Weights of a small image captioner.
Model: 64-pixel images, encoder depths [2, 5, 2], decoder activation gelu.
Training: soap at rate 0.0013, 4300 steps, batches of 128.
Data: trained on simulated grey scan slices of phantoms with and without marks, 122500 training examples, 4.5 epochs.
Rows from block 4 of the image encoder, named by matrix and row number. Each number is 128 + 24 x the weight over the matrix's rms, rounded and kept within 0 to 255. All counts start at 0. Numbers have three digits each.
# fc1: squeeze-excite reduce (encoder.blocks.4.se.fc1.weight, 32x512), inputs 206-308
fc1.0:106120146111116142137161145126134100121133133129118125122101116128133094109100122120144109121108135116136101138132108153148118127151114145119113140154129141113135104146116097118109126112141158147139142084135114146137135129098153098106100094124155140120123132146130121122110154120103126147140118131151118140097
fc1.1:105111082143121079116108105122098125100134112148136135130133134111181120127092153097141125132128144122099117099114150142141100146135117128101133117113169105092146117101132119136100117116126147140159155130115137141136102101121122136146128152126148100128118147140112141128135164131113122156139136123122135143133
fc1.2:149137116130120134139128115143156093172164142127139172126084121124090125137147126175142137143123116158106149147147187134107144045128160156125125134129125093145106148155060121149136116172112096098140067135107126179154114142137114194123127122103127123113124100134125115124176140184151129184128108107117120132145
fc1.3:129104122150124136147121175126123105153135160119138156133120139111114085131127141178132114112111153149124095095150175105105139126143148146127095111176142140111105132105118130091178122134127129132129132136155178165137111155100162145147105130093138168151114136126128130173120125130132090133158146147142116114159
fc1.4:088148123130144134107159158148126104179113185064163130137106157101101138166149154133118133134144116133123156121133119132092130141139138143144085107168106144182074139131152096065102143100119130109166132098074125151121121114156108095089162154128113069145121129142144134148135136133121138151096109081080132167178
fc1.5:100161127145120130147180147130146140168137141142120153181083057142113136137141131115133122164167134129137097114097145156105157123117103114135119126124159086143093109116090137114153150100133140128130124120117126130186104102097126106177171174110168136098120149117135121141156110077153096142126124123100106152161
fc1.6:158111148147150110139105112122153185159145110069138109082165175098114130134130154132160142120124104113122135147141113136173131083121134150121112118158139120112115176163141117141143111142131141108110122086127082111087129114102147090120138135159157112080154136157118138094095089113114106109071108128137160103142
fc1.7:130137111126108108134122098122129127135139145133125115168106100135131137143150130137131099116192107119111140102124120155101073174143163140124127133135119115132126142103115115153137131117116106131125129127142151112141161102115125107134113124124108136120088145151147123123104124150115117104122165104085108114137
fc1.8:102136119118117111108110115122149124089141156127145138119130111134142145151128090154116135126129105100115146130120113138101141135121129175113113147130131127129133133106114114145134123121117147121110117160141121137129136128127108131139157140126132126154134112158115146154115167122122105138124126129151117110128
fc1.9:151150152109142128128124153173106158149147117158132134089097136155127149101150130141134135117148118123128122160146097122149157084113136119158092156124135149111143137104147100113101143107145119137136138142107158111103128116144144165106117138069145139155176112140129140146115148121124114103152165149112131125144
fc1.10:139217186127149162151117120137151103111175125140135134105162166136144144099152168145102122098129161156151123119121148080135117118080161163143136084144121151072145115118151108158090142134158144104084144132079168119044098113172149111150131144071106146114146139077115120080125137095115116139128126131162167162137
fc1.11:145101119119117103075160113163133130131122109135089109143143143127143150124147135135154146177109133152099147111103123151111111113125127102163109155106128158110127140108087159087172150121085120110119094141158116109114107109118140111124137136125105145175108182142161111150152153141139024102125111153084108098143
fc1.12:106124141148116124148143151112116167125108104166095118163122105122131107114116123134123118127134138151133082143166128110106119118112127119107130130105123127145104103129147120113119124135106140124141164109119115104125116140154167121145126111154115122162138115163184109134115086143126134098136100088136093135138
fc1.13:152158164122122119107157071166153131104171110095125127106099156104132140159114142142140087123158118115084124142142049181147077141136161175090154144139129120128121162107143073113159139151141096144149143082177144092177062138145150174179130093142137087104123091176097130093154112088123139102094143164214141126120
fc1.14:119121162149124136139081152125124161130161119102107159128159116146139094158119145128165187120121151111188126120109159129155155117126165114121121086137152130163117123117171100131122125138147103114077097099132147172131129139112161110112116139175135138154132107136129139131084103097160133153134127139135110140134
fc1.15:118141138080160169121131134119152157157139081116104095119139113139165121107117167159123119136165120116148106113094126123141130144104089113152162128112158130159110147114112134115124163127105112086125093082111123206125108149151099103123107170089104106123087175143135158170170146105102155206078114121113156122118
fc1.16:144142117115155161147150093159155115112131115156159129126133110154129139159144145121139134142127117118107109111109102145118141128125123130114125133101114113085132112107135109110126136132124137127092114136113139133071113145106121137130129144154103128125105136128139101159153120116137126129111135133130173138115
fc1.17:141082126126165142122072109136133127129156121118146102097105135133118144118136118125114114092126126156127141139125109137128125192096135122125141195155129127119132129144165128160124148140146128119144135118163135115114124081134151051146138131141169123124113115119086101101178117152145131101133164117175169098112
fc1.18:134143087086151087096137103112185133159131105135155139154105110167122152177166133134157127142141110115117128128091089064109140115121124123128097065117120094086122150124143106107137113089133153113111123107134105158059188127157141153157142126084133146098153104128144110124078164094151109095118124131113137091171
fc1.19:106136150118184176116165164133175127147133106185144151170164131130106126134136103150131116138119111142184165126130163183146122104123155107168111119121112146175107117114096160122147130121130181042102071106119084153113085119111158149091137124129114123128131108154121132125109116124074122144119133128111149140146
fc1.20:109148130176114136107082134137107130145122149128097146109100152172133116146069113093171106179114170099163144130126123165086136127118136154137148132141109131105147117143127116098133146113130098136120115100113164138112139141133144135098143109166095154089112078121126140102099103149124161142098132138139181131110
fc1.21:119102095156135129124110131136124108151149151170158133091103132175127146124107138095166119145126171132127120146144122128115125191086145090119140155141139173139143127112077119115115127134151142104146135130132095054132100104101144139104126146117152115134097089150098145065123117131127121141164170094147125112133
fc1.22:132158136130147155116125110060123139155130130161093125108111087139136124151128097088115099119158117116112157132129081101116118124125142136147104133093134115134092142135109084141143122120137101143135169175120101131161137135141130114122131156132111138117160104112113125161136134153108164109138127108087130104103
fc1.23:104102114111159099089067157107147139142140140091138102143130117192129136107192189124124119131155092134110129121104165166136141168130161168182144137175105165146070135079124175069152165119144130088139138107098090133144089123107095116143130142162133146162094083128100143135106159143080101147126157118081173128159
fc1.24:150104114153141099170130098171099086144124132125126061116161163112096132146143124124122148118172100120145104144153121138116122134175102117079146097173122108109123148175080143116080092091163117074090135126127069131109067106117122114138114138118139120108177094100122089131117067111119149113136120197099099116117
fc1.25:146142161158118129097095124159112090161115096115114129128137146103109127151132136097153102096126091132119136103107109112113119139133119151160143146147110149128104120128098106154136149173116111138102187115163162080150142149145125101135152113161102149104126116122085158133113090130129148099143109126100189120148
fc1.26:156134136118122082156136137105104111140094129063090108131105138084174073123145147142088183082130105153117139134120138122115130140126144122149134131158099140144136146129155149156145131155184100191118118140153109101158120087127084143201100099125166146129095110137140135115154139126134157141161137116141080129093
fc1.27:128162144123157104127179127137114120162105134095100132182188122104172154119162120107099114124117116140100119128139107110117101150142093107146163143099114159134145114130139129142141090164107134141147136114127119145142156142143154092138138153124121079100129203154138168146130147130143184151157094060128044161136
fc1.28:130133145160134128132131099137137137116123142103123117151139140128107161079129154163099145185131151128125157148127083163163110136097175156156131131144115111127119114121166127124160133105101075152137130147113139139169145120133136160163120146132165150133120131154163119149115139136118140103172165078146163139109
fc1.29:123172168116128153159123106114152105112132157137119117130176143106153123158164115160150137113084099131164138142113136052125116048101117158161111136083112160093077142165137069127116114144137121100124131131114112139115120116158108134173118111150122160118116117110159139128096132151101144152080123111149106138153
fc1.30:107109072181125139164136145120143111121105159119169138155124105128130104136135162129074096124134125150121109182123174174120118142117111075120161150156085126088104116111155111166106130116150171117145129178131097093124117150148122087087139104169152123144104134122166120143091122152120129146123169153136087103131
fc1.31:093101089148138140144140139159119123125131163165153111139102120094147106115129127154108136163130136133128151115140106134134154114129112112140086141116136111125155164118114136106122145117152151143138125103098126106153149120154170120160104094112143103147144118115121153112131133114119121145091106126136104120108